config.yaml
hop_length: 160
win_length: 400
depths: [3, 4, 5, 3]
one_sided: false
adamw_lr_other_params: 0.0012
gradient_noise: 0.3
adamw_weight_decay_other_params: 0.01
Rows from block 6, named by matrix and row number. Rows with one number belong to one channel. Each number is 128 + 24 x the weight over its row's rms, rounded and kept within 0 to 255. All counts start at 0. Numbers have three digits each. After the name is the row's rms in percent of the matrix's.
# convs0: first width-11 conv (model.blocks.6.convs.0.weight, 192x192x11), inputs 154-164, a 11 kernel for each
# convs1: second width-11 conv (model.blocks.6.convs.1.weight, 192x192x11, transposed), outputs 154-164, a 11 kernel for each
convs0.104 100:136118110105153145137096108176090145072168148084157174093107093122146147129115079140125132132093161127117083109130128103138170149111137121095132108126116106132087113135153082127108118123139066156107158119093114104138134091144106128116113155086096129109175105125135155124102149086167123162108107124133167126134089146109145112162100117106100167120137192105117142110
convs1.104 098:099138084112105151072137118163081139105118133115120100085099117167099127099182121123151100133103103115148105138130115211140145116169121113130129087069138081123123133096128109143085144155119171091141098127130112106128143111136121150137136141137090148116082127123157114144098138161125108138142137102139108082118082082141154174134122130106170155114093071117130098160
convs0.105 100:112140153087172094128143148101141104107107102121118128124115106126127133120094128148117139143154152147095131102209144134100113076126170150121139118116119114150132102132156135159158130101126166118152120169086147135111118139131140122124117142141115143097178130102115152136164117081104154119117157162109136154141145142108114121149126119098101129140105156102091099148
convs1.105 101:143134100118181136149100143093138085136138126144090103154111157153117124135133102107148150126093118116176145177123082098141168133126172115155113138067148160165117106144096112128072125150094135150146134154094118167128147123106152123150099088145129102164124124144142109134118109135095183131090119105123131122120124139110162160162147131138131097147169103156209084117
convs0.106 095:120137123128088181159100134127116147159124132153079165105083081140130169118146125121142105135159090056126107154128165124120164135118120096086144145130173096158119141150097152066094138135113148117137159121184134103133131140110171118065106146098153121152143192126103139136100103123173173160104130151113105088149122157101120131181136139121116125126123134150140121157
convs1.106 096:138144185109124168141092116136142135130032151138167117145163145123134097150160106136176149141136153079147134144111151165131107113138145106110111127108113130097153115132143145162154106125144118133116146151154140125131078160179178134147142112111146150176118091124151167139136149122129069108172108133124138107185085183173139104123142111132108112090183149134117123137
convs0.107 098:154169164170159124100112110123145104160145117141152138144126139116099148180113148151125128145130118096161137102111147092132078170162153092128122156145117156121162152088118105143146163138170133110136135164158102205116110123131152109153110109143107080146090123099148139097113125139115100149123145147161102104163101102134134097109125135133161125103123118133117146118
convs1.107 102:159160138172134116125146194134123146110057142125149124111152078140135081077143132152152076074139168140111120134141114136127065129115145131185124115121117081149155116128145123088126111133194164154081088108156138175149173164142159101151106111145151117101123154143089139115102133128147093089131181162114143115133125120126130121078188115138145106135099139095136118142
convs0.108 101:103109139136121137158090148142116110127103104136118151175157144125131150108152133130114108118131111130110112141158107121134129084117121178132164129133093117124141168150119127136128112133152126150120121114150141117110186139138137131103134114147169137098124131042124098158148149079103127132125127165085098117138145132129097113168146125097127122155099094154106108157
convs1.108 103:131149131115144104139164094095132129117131166156089121127076147150172110122117152095066123152147115136125116124099145134077152132114133112099071134141134154173111134135120134132139131095131130147107128113097112151143122134160135183092110130081113123163153125124112088113095147112094128140106153150150085163117112083111178115162171125142131144139079098156117117140
convs0.109 099:117148157103148145111147130122105100148144126054122155128166140080120138127142154124152144136168130121156121094111135117157116082127109109160095151127085100154156157141110123092117146185118088143153187167156114150149135103117157163065138141099090124126137119146142086098168111111160107104126122143099131096154101109166131087162154136128084150112129086146116115130
convs1.109 096:103140152139129164175129106115114144075116174119129114123132132166119135132165133122145149098107107131145111119130137163156116113160113134096120139133131077168121109148170145110111136120122125098135160180166095124101120125163130094116122135084139097119116108084134125105151104125120100144134172134116109164111142080172143158115117100118124159127118132126122163095
convs0.110 097:142139118120131191137127103165135139141125137154117089115074099141087154092079133122131147128154151125086110123136140167111129126110140135131105130112133092160140168161153133112121093112117110125110107126096134126146146120152102122096106105093168159158136140136125104159143129065131147139132143141096115134134141131141117123136127142098093114128132161109147110114
convs1.110 096:139100137173147127167081139092101104193155162090138132194103103108118084129104111145107127129119103153211164155137099173084132135094143109130108132112120139155113130096125135098157083153093128156128134143087095141119105128115118138143123175111149134085149110127110133128081100133133120142121149122115142086138063124131139118157169138152129153141131141133090131115
convs0.111 098:130113120116132117104103124128140090117164151122153145134093072096158098191160104149140130131116121095123136086112155130138120136141137129127137148094096086128134150121140160116117137094138113137130114085144106113129119141107139182112168115145198073118153151139169111168113132155110159146143136140132140120137128145146187106124126102126110120115114100145103155143
convs1.111 097:132147112138114145139143094138164136080075143090153175186129140188139153098137109189127110140090086166131120148157131097125101108129163096098135121171105116120116132102109135157145097147088139109142144129111113136149133125113072112121128123129135180146139096117136134092127115135168159139143157128116132111161110117131107165111087112111142163089135112149138131113
convs0.112 103:131104124135143168149125125121149110174135123096138093144100147102094123124154115136169105100157175162127134138132142137152138200137119110131094123123084140094141144135073132138153123125152086124137107137107120098112166122136153179112142125120098134142099122108141132089059133137143083143106150114112111108104133142154157149141135100120165107130122123108143172114
convs1.112 102:091150131108170090148135139134091145092090091126123141124132116148146156171129133137133125117196113139099126115105132103151142098081096140100106124111090152130096082131153119124136077128140117140113101113096118132151134165137142150109158122127123130121130119124134111102175136103127132121132163087093086147104101130125135167094129124122131133147129141113123156134
convs0.113 098:114121125104101128098128133098109118147131147087083089151146146135127121139086094137139142151158147140141062108146139124136122093167132124137086101135149117147088125133148113113126090121171145142091158142094149082151110139198114167132129123138157114133096127109124134120174097143120111137106100137149112124120150164137103097123125144133138140125120120144126123155
convs1.113 097:096113126126111137123142114153123092145182137105100098110120136093079185118145117132081128147120152122130105136150102106119175103117153129093117166120137126093168150174147146076100086123136141143141140117141145100157118139110144156129134099116170149117142129139189126122131155091175090114100119126151129112086092121142139166092139123094114139103120141080147125127
convs0.114 097:170112128149122096131134168137138176159123105102141089140136117132142132100078142108117153121166156147169156142144159155081146109105139122171141111114130123152125115141151122115141121150112111140121098192084130129089163102145117125139145186137174093083098116139132104139135119102094150144119123124110105121107118161119161152120176125122106154098146118135081124130
convs1.114 099:111147122121142165158099111117130119122133088123095120137071106111123097127134091131129106132129148129124138106147128121123126088110111128099169139138114098151070132133115162143156119105082122128150110101109120149134155134126134084160123156124138134138126119107130109142100120139113178103107137118126121155099135145173128124138118112164156134166119131156108140089
convs0.115 100:098118137124104141108132145147154137145176132127095149178109143117085093105127103129150149127132130140131186142085096135141144114090157159107095115141123180125099086121135140165127156156115142133125106129149162104101150184132157145147086145111131140076138126132130144140165113127120093116118134128120171095161067121120129160135122129142123127122136150156197104135
convs1.115 101:110102126155155130131099150168122113164124145115104143116146122146101137123139167122132133096126132131117131125154151126104102075167147129158142131131146135153126152180138102108113150131196094074132106128149145107121070142132095156123120112106129159123107092183077094136134143131087101130117163152105139120127172115126125097164124090074133109117136175113154136116
convs0.116 097:089111140155135129148053129148100120102130135118088129121129106170098157123122119116123124121117116112171148132132125126104120115095165102105155147073082119126138147161127086137116120090126159150130155102099123079165130136128113148121158135160121101140104164120113115138133106140126106103144152132151126127147121084111134136136121144139085128142078127129123101144
convs1.116 099:150113141152131102111112128116144063158116115164147160134147145119112101117135088095177165145089159087109148141173123120142118100118086124106147125147162156151094092104067138122105164140099123141120140071086109124122078133146102143149174095096186126114128130131086139115054155125126136118117121142138111070128140103152145167060152103140105149129140145123116128127
convs0.117 103:148119106090090119118103130109162110165120146142130194134101140119098170121093130142108127099167155092120122138095126133107083140090095104131121148119124124132103134120106105164117153093137089107155114152107107136121118130119141168116127124135087097117099155131155128083148101124115166158116183102128148117147127102122103113171119118094138121107140153135159077150
convs1.117 101:124142137153105142123101164082100096146125111089142141097158163102158135117159156138102102097135159118121153126140091109132111132111096120165125108123119140120094167135081112125135137121113161151095139147095141130130144145114124084100125139135172082124149139150153122123133124111153141117134135157135127103139124169134131083176158143119154139178108124142133125119
convs0.118 101:129137131135157155098146123147116143121164114106119137153116103138145101144184098108120166137135106146136119165146127114108168103161092124088104119176112108132101086134152101113116126144093136131107135136091129114214149127147161123089116106119140116168103107147098134154120120136104139122145119132126094114129166091178087147152094130103157157154151155104115138131
convs1.118 101:142116128132136123105127146153102156116155101140135122112101130119104135150108149091131123161170115136171145154191168104170111124125128114140137112157129082080150119127102123143138109125126112190143151114147111095198101118090159131101127124126101155128089176122133170126084098109129159108114096122093120102126141111095117082130133147155143157166106149143150104134
convs0.119 099:152135160111107131153150107107129108128135118142127079097096140115138129119131106142126127136104143108125138121157113084137114122121142150112131118122103129133116130139150126142146124143148113113141138107103150142137116107141144087135149141171141067126083124128077127133113171085111094112121154137109128113145140145102125130164127129120167130139113184125148126107
convs1.119 101:143121171151099127106101132125096150062140131110115104096110079169101116100098127123147149137099112125145125123171161137111113176101101102152157114107122173132140113134080109116147134164139117094132085150088120119121074155136124125109109144182122113145091105118127145122110140126128141137089133117171094161133126135126128119148122117154103100129157140142107137128
convs0.120 097:097144156134087090099098154157096146116086126150158085139131135152096078113127134179090157100139174094138148124142179128088141107129120146115078161148114153087110091125122104132096142114115136108134098147151105115151116126152147127100139108128100143123078128107140090134140141088159153154107136145146163154099141104087106185146126138099079123122143115125087088122
convs1.120 096:142116138139144158103139146098129134112115106129165176146138122133147086139110110149178140193109127163113118126077148159124109095147144145099153156108093114130139114151115130102108121143101107138113105176157140151120098159109125163158114121164103147172129132112078138112114112113130138142141107129135119136159151178093136098166077162090149097138122101118157137130
convs0.121 098:109152123085101134137160129115135113127134109142143089140130144118138102126105133114146126152135134145130154091111086157125114098146127132139104106127152134093135136128126129136132123147105069144104089153168143129162096168104118124170159145145117137147091142103106114111092099142096124148168083145181163119108111106169084101149131150129116152102089138135142107155
convs1.121 099:114129098104157109115145087092099143148111151101147066123129125192119104141119143085170165130101148091120111168149129164114185108166143139116145156118122096142125092103144052132106133136107140101120126129095156160126123147151135114116116151139151124108194136108149160145112114140122153144111156130130148105121103103139099151139145106122084103142126160106155154086
convs0.122 099:082188152135144094120163127100130130096142135093129160079123117137107098175123124164140131109114134136155133103146132127133130146108126077140141137143140149145105176116122109128126147160118126167129118134125159124110112123148106136158107116143121120134126139138153121145090147144066105130163134134103177117121182100102125106093148107104140132151155132127106115125
convs1.122 099:128151155103157096110131118101089085153141130104145148154152123113121161087132133135121156127141120126166154125119136161121113123111175179074109143172117145098101107129169169157157157141110078105118102087186100106166143148118173128116153146091110124080113122200128173114166139087123133126135148137175151149144148148101135093140124115108149065146106126101125112143
convs0.123 098:126086178114137122134113159119146087135165101115153118088157081158153147148138144102113070100145116112149146126137142141127140133140113095123120147105089123088149134153140125125092124146115158147121112081111123119140118153077157130118118122105137130127093176137101134095106152149111169063114154114141069145148124125161116174156149100111111170150139099081140134125
convs1.123 099:105103130165128158115125123138122112135129128162144083133118160154107160139117119142137093159097116172153110132099116108115130147107148099163116148116190119156102132077153133112123160128158099098124097137157141106126089143157136120125114148143118137159154120150122181120144155145150148141117155147129159183120102162108133169158129138173095183144122114127138133128
convs0.124 098:095118169134120145138115111092141146137115139147134056146169109113102173125096104128167129105126099117149152179107136095128143108121142147160128154112122123093161122109154104113096117140110148115131141165130122113136089125158111104094116135145173100117097135169125128117128099123174125151122118120108103134143108100143163124142120128097124139150132145159112142158
convs1.124 098:119104125133132159137112134112128131091086093160138130076164130095116147176133139118128126116078180128165149117154114085103153124151116196115148118117132115121104165130146136120143086143161123183139111098115154126080104126147123146123142135116167127101158072088161143106150135107109153137053129106119144132142154129144108102117134092174156114107158101127110175142
convs0.125 101:101121146076120131155142119152101131090140131137157106145131132121130105122134151137116110142128147116104143116142124105103127146109108122100118140152130132088138148132097136134131194118158152136101111152190120096132130111136085155076124144159131117109170146142156119134114115177093109149142130154175163139139163129137093157120097109110124110121149104131118139139
convs1.125 095:121187124124140154114141155077120151089115125105144120157116109111125160117132134117075098127124160120097145148122124114186144107132155115125138166112102141161114156112161136129135149144093166143114113154071116148128115133082203110142124150092170114081116109113163132190114162148099153109104132084118155112064107102129121118136120142130149119131120138148121097136
convs0.126 101:115123165104124122112131133157149148065118147145144122148117149133154080135148156118142122152146119158121144126092110162159147156118135150127091153150127115101087086096130126161129102123130116153103117117102110132108137142096107131130107111159106111100152162119112131136126125082114109081124108133137125109124125152118157134129132120107129126096084169112135135150
convs1.126 100:109113127131119102113109117151143103116129122138117115157103121115158157136120082170120091132121129124112107092081134117145090165145108090102160140107150133142090148140170112140137159124142087088172137184127137091122108134132089131161127113143145110128095065135089075143105126146151123141114094094054181140109122126131128096131103149137119137117141110149128129158
convs0.127 101:141127125082117137117104147112122129120068161154111068087141114147139123154105144088137183179122134137201128118045102110164099165113128117113121126137108154143109105128138128163148144110116124112103087126172106126153108089110140096145077160104122116112160117109094117139160111104162117158116167148125152145111112098166124121112106145137144078102086101162171134129
convs1.127 100:166138103118097160135111126063139136083144131109095123127192141098129166157130112112128130135149144168103168154122125113083125150111133145132152140153101155134085089135138122143122161148095079115120092149086105175146110136148129157143149122139138121135139128114111135098173144115089121134165125137114152129116121101099122135140142103148099132156112142175128118122
convs0.128 100:113111127111165105087175177101152143109147124079119139154158148157111126194139090135108141099129118129090130163086115148101164145135094145123148126128163108113094135127153114149134141120151134120128167113116087178098137128142125101160101137125189149154108141103208125126152100113114150096153152134084103133107167122114090125162135112076185115160135096135114127151
convs1.128 102:130137127109088122142107110129099136125146120123106105114120149142121127135112108152131141113134102121122134120126131107110117148118121102153159132128151074120094134142119143104139073100127140148140116130161068094110093145143111154145127135123101101117150140069167103154089164138116153120161093105172101136102149084151123107093123117169111151125095123158099144145
convs0.129 099:140152130131168136166066130156143104147077128112147152132151130111168084175142111131135132139134129137117154114115108133116124107102113111116145128129125123158151159133137121131156125143156106126129146143111132155141162133123092131124115122153132117132149115155146136121124127119201100113082166139125118121171092158164155092111131114151156178169103103142118137129
convs1.129 097:102139163102148117115148155145092109184082147126128126136171140162111145146134156098108079132122141133144147112106099144149114160136106127096153135086117131099127119145122143139111106124098120112153123155122126128140108127134119126108110087129133128101130117101115110129131105133114146138099111115145137117134105167150139177101126139139141139135129124116098124149
convs0.130 100:128137160135127111135106187128099119153092151138133137065142083120156144127152136152129118160132154120122140137122103111132158165145112127107143091158115143112108158119157133113139134126104162207150142143131089109140183108119153113118161115099130163112148131114122164105136094126125140136105120110159116149100124156090106117107155119134148143115123095136124107128
convs1.130 100:081114154143139165107156108134094151179120114104159145138123070112144109156128138071121113131107171088137142109157112119111113136149100098117167129113144117125111141101105108155141161127128158143145129093100128126144155126160175127149116132130168127087105147114082125129156104091110128131142178117118135095184127089139141190100121160110145130144150148122104137120
convs0.131 097:097145123143156114106118107112097149133102117162142135112112137143151124095159142183090167157131136155095116091135095134115143114110146137096150129108144133146113105132163116138110127108131084150101102123131168146110158112102139162122117153132096124145164117107090074123102143155124159090151100149112096075132142116166139163131100153127102100137125092170083129163
convs1.131 097:112112147098137113126130125136143093114133165126151123146111120101109168141114180138120139108137111149119104126114075126113144120109136132121141153148123146117096133114151137130136098094159113126094124107127111133112120095105117162100131115073173153103115137121138128152166120147144135144102135124154175096128113125105144148096095114167135127133118143085177119116
convs0.132 101:120166130138102100110156122161098127129128143140124143119120070154158122116133136160131128150141118102147132098137149131111123169079135133120154100165150170125121163120132125083170119111115137129102153149101126119144140127128130173086104134139165152100139116109155141140146167140121118140114123127110175126133108132118136088104115092154151116147097124094125086110
convs1.132 097:109164105116076150100131082108159129110148126100124108076127155118131111121121084169156117113131152132129154114119124168137152105126140111131154142094166067138106126171170101119125155116164165103154124121085152071153113162168100144134186140121126142142102152177128103126087171141146151121116090139157150124120144149140104135134110154137133143131092085130111181131
convs0.133 103:136159115120122117154172135092148098107133143119110064113143110133105167125121153080120139130108129106116167141112130186093120110098089154133096112133117130105128173114128135136130110123110108128180148122102082127109126109150136129125105127162145147167127124099094076139138153137149116185155123108119161141146110108158170066116178164131095127131149162139080137141
convs1.133 102:121144131136116128118081121065127141083152156114098112146159132158145113188127108147120185129117141118093124111169151142153115124108113148106143131118095120136106112114142084136134144133139171130081099146138151102147158137107088159145119115127089127101110105125118124120138157129137137134108128125122147145132154123120096112120126120114143127121137133106150121125
convs0.134 100:157124080087161115149167128146103149145142113179105170117138160114105122167115118147122153141129134146134091137119074152125113150148189104137141106139140114115132181121117151155121150106104143102089111109153073169106165099090164104132140121123111144126103156099131149128087118114126130085100098140101124161116145137101098142142169128106109138095107128121120070141
convs1.134 101:151164129135133134162161164187100124090108154132181116125146120107109112115098125120145146097067124093110111087095070097139149143140128154133112083130133168140176127128153144136142153096159148125088125152136096132100118131113105151170151089120124115127106145127124173109106142154151103105128133079085147143123106147087169101193127146115159117124139107120118160126
convs0.135 100:141095111132122119107081118122135141159127142122075078130150114105096092141140101090131114142104109106131140118109132115128149137144098142144080105154110123136130098147160105082120145147114163100130181110101142126156109110151096101144123110100148131125090098106129115156125127132123109072109115128113169138142082104124085148139140099103143121138147154086116121148
convs1.135 098:157138131123129122159123156169156128069105099169148168151072149132099104124140120146139114124122123107186134149132123127133124155108128147096126114145127193123121142105140144117091145173137145121123112175156131123116132144134084127130144127158127129136100130081151152153135143154101090114160122138090161112122084139129125144137087119129166150156140125109127105148
convs0.136 100:133158152128118110116137136096127142151102128095119135130165126145153138101073128124130120110177109151157153126129147099145082159173118097116137089141101108113138183107128109090112149125118099083153083180121146137103117137074118162145141133126132104171122123110127085139161122109120099162113092105145182132136152138146095116096088133155108135109158107130119178125
convs1.136 099:104120122153124128141153169151127110090099161121144146148089141117122102102153176144135107133105145111162118103160149122120126109152090134128092117141116131178109158154130119153085142118077103133168112120089159129101135177147135149179140138089133148123121154105137160119087134126135144137115174132129121135106115127116112154118110109111160160129133127111119156119
convs0.137 100:155128140107148167153088131100135153134076117116118175147122143161137162141153151140147093126107109165099148118125104106112151162125118074171139137133136126130092119124138126106123117174091105088147119165128140160133159101155138142129106182119160160120097125087112134132125148143164143129106131149147106097116122154109144138153157153104121097118132123120140103141
convs1.137 100:124100131129117137124132125115117172097168085141147145118166150120107079141097154136139098148120057145129123118110160130119140122110203134106102126166105114098146154116145133121108123118146118162174109101152108094126150185103129114157113102110151133164141067095137122098121117149117080136120167139142158058102155072158079108150103111117126122112132177142087134092
convs0.138 101:091141131141114163126132184154163158140139147127129062145162121094170138087083124142177151087114127092138105110145122143135134139122129128165130099080119147146102156159145108091138140127107148091092148144135127119149147114157143132116107123143115117136147096109159144107134126150113128165165081098124103140114154133129171098110133172078124113122143129109137112152
convs1.138 099:128151135108071133175125146141154132129083155132102153140118096130134141182104147105141147157141126141125093137147151143163130107163110090169125169118105140164124136124178128115153087110075108106100099104145131189168063169125152140156101099144134103141076147130120141154114111094118118166149123097124107119111146086144098064155134140168175132149128139107095156101
convs0.139 098:149101126139119156122183095134123133107148120203124093087140157138070157128127125089139132142118100134093132106155105106127129119147146142152116119106100139111163105117140132169125128093108111188105148173100133120155125162142153104117075122156121118153151135100102187117160142098110163135114220119081117091124120125172138116132112148105141130140134133153167157114
convs1.139 098:152115140131127173118156136103109139089155088148149104138088097110120097124094117158131094129067159107113148112192142154133122138134147161107150161156155114104126147128140081171130095148115091161140135130118064123144096161133131145131147122135126102116156119135157171124131135130114159150116152158111160123094146106140126150148101108085113118134116140096114195118
convs0.140 103:151115131116154122124183136104152093112135119168162069169101090117093151116134125140127146156153143137121115119156086124133159123151098139162108154169101150131097119113150117157095124150108122118125110118134111125149109101123107135124116116141097116135132105175109185130091099082130130141127133136140117109118140117130154137160112113136098067086123128118125183133
convs1.140 101:098163120148109096163113112113141140119132103143074139106169135092123056140107117116078092153086121109161106089138114116097152150126106165157122149105116143100127129109166081148103125116119128122148141133121070148134096148097128115156090154141119103144105132126107160134124125112122166084137118128134113142111160122128140149124165105089119121109152149127136100112
convs0.141 099:125086158121099105122166118173132133145115095114179130096134109120143144099133128116125144119138111114141115133103065122166138129172129075149145145098132124106105136146068141160124149161127125128151149113156146140127121149139133138131182115119186122127150150119151125106126142097111127144129078117116117118155110105110128131131127152210143085115150084115145133116
convs1.141 097:136110129130130119064123104158154152141139123130126081119175137156130163154098158143110150124086130121115158142106098099134140115124122108143164109135130099126075163128097165140164124136105133129119140153137128122137145109150177144114154133163105104136149111102158128154114156126095125151111149155141106170097198147116069117092148150107113135146105133170087134116
convs0.142 100:121119111126129172160111133112155107084113140131098105169108087152129092144111121147097126110196111140125103170112100108150141157113137162116139145127128133156140086117121152099131120090126144148086154089088140108134121134123110114113102113098139094142109158158120154183156091080178150140092132096093144124153152088153131133120166127138082067117103145143136159098
convs1.142 099:145094105068156101105130099124123149174118101123092142163182133085097108132131133098172121121139182174114121187102116118128149154135109146103122164129123117124109126125097123125100113157136095128093156146124074123140150108144081108110156121089124114162136152129162117161145158121119080124132134114126120117147128134128115154121154120088165154110128112159095167150
convs0.143 102:151141102133122132112149098115139150123147154098168079042124108139136133117168099102115153122131091110096114126140111139142162105139116124130160090137152096150093160158119155141122148130126125186117140126116148124094142088122117115136134127120131140116162108138115136107097130138094158115135123100115159120146112111123133149146130112121150084094135127102155158146
convs1.143 100:162115124092145135084161156105113123094129164137134128130100156130116115105099095135103128126162169144106152140158161132122116161137096128119093151101111184097131166128114117141123134179148129129150136124110132115078174126129109139109113101112132156147165117091088132136126171108100147095145132096131084136170102094085146134100105119112134120144132139116118128094
convs0.144 101:125135153090131115141069147106170082127127104147157141069108093113139126119120107091154150137138146132115105105101143135124161152119182098168114103150096108155121142167151136145142118146118142104127112172094191144118100101180111085130133095114122152146151125121126094136132139140135139096100108093121154077109090114161128118119129143186089097106104163096095121133
convs1.144 100:089086140134146144137172154109139154118091102121136156108104122154135159100142154119106144129159155157119124097101098144132118135121120115123125084101144154147124102137093142134174100118170125119115118072084147178147193120142117156118139134083163108146139155179098070099128104146126098132106120142104164127088150148079123152093145086138124078175133148109118100165
convs0.145 101:157134145119129119154153117099141134086126121115134141112131133125126119139099126113119108146137117127130137087163091118158112133109131152103136182121109138112116114143114100157156155118130123110129099124131122155116137147142085146142080167109127138123121104168148134116111150091135148125136149167113122145149144157114111155138147115140133137134140138121112163115
convs1.145 103:127100146139113130136172132141127137077152150101134135082217163132135123126144119126114112122157099150128150088084150132145178141125157106172139161160095133121127157105111186119136101126141134152119140101102105120121137170103148137117118195154086120148142165142156153174119101111099097138169177115135085107138150132096132112121149134121122126119111119116146128109
convs0.146 100:148139129125078133127109165147094128083152080153131053092176153133135127134084124131087100144129141149112100133159121079134124172134157092144147146184137117135059097166098142098154100133112162112114097141135142155104098128094135145128102156132110083107105094141135114135127109147153117108095161113107099110140055167158115125094089133144142130114149112112103086129
convs1.146 100:103108117098109104103146129127145152131117131181115115146162163102087143130086150163099124105111118077095145120166120135124148124140136121090144134116178185097111128111116123135106146152149117136123102104143158136116119143113117127135102071121176079155102134133122090109151112148143145122150122149096143155113100113133093079140119092154078121088158132096103157083
convs0.147 098:131094130148092092131090141134126091085055078123152128174175145134106140127126160115058089161132097119129144135140139120078081156122134122159084133170157113127169128131138120144136119131117167122106122161115123099189097116093131136113166143138169139087157117146096147099150165098135177118136126135121130107110122165119141136105135164056125119102115136166138187122
convs1.147 098:130115111092134146122103118156090098132119104094141165144107145125129142126161150144106168140131099139093119141133144142122148164121140176125157096067083121108156103122095156113083121113115108113143113117143132150149143125161103148093169125132151118126126144159123137138148141111123136137145103121143132114115148134114146091110132122120126114094136086114107130107
convs0.148 101:148136132151125125131121175123151107146092141128180179102131086129112185146128159112101130155182120150131125165131104083180148106164148143158126127117115089129151178095161113114148125131140120105145093111126125151124163137149103158108118129082078136130117158145150162087161119095184082152095152072134106106132114114121179125100126116112113136183132133110138065097
convs1.148 098:122119122138122135135128140113162152123163137150084115121086129133145114121112162145143133110124073119145178137116081121115105172164126146125127144125110161112096133131129123115152139112113135141147131100103161117119120156145125118147150130163104133157088086150126133134133129122156115141167130115131133146087119131120095173158084116112119128115136114156143144107
convs0.149 100:170157125138137137127107132106146102170163144066152136155167113098107158100140129084119105135115121070120127114167103121112088087141153125107103137086107106159128167117080113102132147128152124144101142124142127107169111109129149116129078118133152125114134108130121093131149126148113131076119174097143156145146125114139125143123080182082126122135118096122124152165
convs1.149 100:138099085109128154051119166106095110154108112161106150119132105157129126110101116096099145102124124121141132090119130130116131119109106127118140088099135172153159090091151134140116130129122079143116127104142135142145125128101147127108125111176124178113144104094125135120087120115147067143098107122157110113135100104161098119160117111076155103133144125114131112145
convs0.150 103:182100139132119123137134096158119095127107145126131138111114136096106083141144164100139117103101150137079137148138129109111096106137095121124143145136142122131155132120109132158117144123163132133157092148167120135148127140110130120113131137109148086139148151110139186119098162113127098116149096135148130107122150108110111119096103147140098170134190104130098141124
convs1.150 099:166140143106153132149073109118200147179105136094136118131122130147083157094092155121104119149127139140142107131139093111143099183117118110163113134140144151110162112197103120135098116124106124145119100122140092130143146144116098135107169139074118175114145125093137141120122151124106138135135121145150180134158118094135101090114128148126110089161145082149113142139
convs0.151 102:131127120114147138147105144125125118111135127114114181122129112115177098124154091151129147151082151118123160108160134073078107125126169116143140121113147128151113112132168149133104103117141140160093126097175097150125147085167093152133149107105135109126154133144119155116150110149162122148116085122180096156126131134108109130114179133130123156098066160129120164141
convs1.151 101:136130107087156120087134080111129143116114128102121143151084190126136090138192178122143113130139159144120090102139102093166114144142119112143158161121079161124125104083155108126160122178128148083137172101121133149104113147172129139139131177079151103093138092154155112135092147137126116081105137123153160141115108123128146099144104100141097131150135142096164111182
convs0.152 104:174102127107134123128060139107065148143158143113122130123153113150132142127128173109095122122103156130126140129092124170129126140100116122134138122137088139120178138150120114136154104117135123167128087115136149145097151121117096129127155157129171164130085185117116141081150152135162129118120124190117110124138115122109166126137156128118095155125093129174119129088
convs1.152 099:132109102078146062146094115153127141135148123118137143102098152120123147135144166132125093120171125157108096146111111137121115102115124131162113108107134149085100112159108133109114123099121142123116137136125134104110129122121105123130117095116088116130093132111145130120095115156123112155129154155115106164157156108149126133099130141084145125096141147163102122108
convs0.153 098:107093130118124135127156121168138106114140133126061147115089141124101108098113136111165114153111171151097103097142132137143092112154133124132160096089073112104147090135130137135135154141099135113120107115147151087120146127135125111122153143124081112161121117105171144124143117152100137125141128108134140172097136121100171084170145134124113129095123120107117095119
convs1.153 097:130143124149106126138099139091153132139126156087144121136141147126098092113125139133115139136133119153114168128114121101140105176110134106105117162163105129154123083140184122147185097121129149127098146132119098169148151112150068125129151121146112159129119117114078148141117168091135171117145133120159102169122125155155105112085164132140172118099173135124121145156
convs0.154 104:106157120088113114140192133139141141132097146115131091154145107167146126130134142065083130100106160098114119139151134199119137116095139118142122119148145099130134119115133121130113150150151143169125116167112150138125099121123114114097124128132103140124103173144111143114120145123119144118149152097118114135195090120174116110125138134126144109119110154131096120116
convs1.154 107:131119153142098117129111129135123194149084130108108125077151144094127080100116123094135152065139122199141125102083146127123151115139118156113113133086114129106193105093138096131145147182149112071152133100111119155168171171107139125108141064160161139102093131172114126141102124174121115078160132136110167121128117116122143136123126138103104161097128137121145134086
convs0.155 100:151149076172126130115112132103164097199138104112107112135172122127144128134122175124128122128102156129118046056106109120133100112095166133135103152127141138106118116126119131112136082144158132177138148149078108135136093125164131146097137133093175127130180101078135149119135088121160080155158147141093140103151147086157157116150142155128133170122099132083096099107
convs1.155 099:072121076149109127144113142161097112138143168138101118166063114160144166103097123135095120147198097143139163134139148110187092072142130137079150134164177151119145122126120144152109094129122086110112163169141113151122123126124132130119139133135120147128138126110156157140121129151151150130113147098111153118123148162111118152104135156096151139100116099161109130116
convs0.156 100:132146112170112130132129115157118091155105151183103111142118155139115139111105112107137167178132105110167116157160117152134059169118114165161103143104171125104156124110123135143178191099130105114128133131126112140184082116143140133096139167116136147090146119176144081184141138151108146122150110107106112102071170134096173146134109113141158133130105088135132118156
convs1.156 098:118121099103144112143123148104156106164116106144115202097147137086148109057147152149082093169173115144080155116096144126106110125108138162148139107143082120128146128132120139149096146131106118103136110113128118109149106107130134092088130115079121134101180130154144114122171135128105128148122163114099121177126130098130169150140148127114128103147140105141129079119
convs0.157 102:137116157138115118092115170157134082154094140146105121122138114166119166116157113120119125117105111132160120117122129147090180145109119132100118143121140113133128101121126093152144155135083136095166140069129147089146155128108129105136112119143164130137144111118099178076164105121134092101141129181094118110135136112156085138146126169136127138107117132089115119166
convs1.157 099:117137101077091111135138134133091155127114118154126148137114150159123095079118148034164081111113103113103109142129130126140122098149184141143118111105123135120129119137162134147123130103132132156141078093118102125233065176128126144172129129121116128086135109177116141164098146119163131173114093113123114166056121111137096164131099085108088161142136109108083139133
convs0.158 097:121099087175120115166113112160141098119183149048128085093185078110165146104132093143109161122162177132124108132150113154117099108124155129096132122107119150091129136113138120096154133132117132135141113111161136128078144101128137159129142132136126126112123163087117135128148133118161128119113129170134155158136134111093116112130138134092158143090107134115104125130
convs1.158 102:093131170097146087134130118103159108147115145122102129152090159154099146160138184103120172136138127102122150139126162095112068103152130130138135114149176108120129086137100127119170117127158140099159130142164135074123108134097142128181133100110133139134112163139118109156155150126150125089140131168144065122099164115133141108127145130103158109151095178108128130124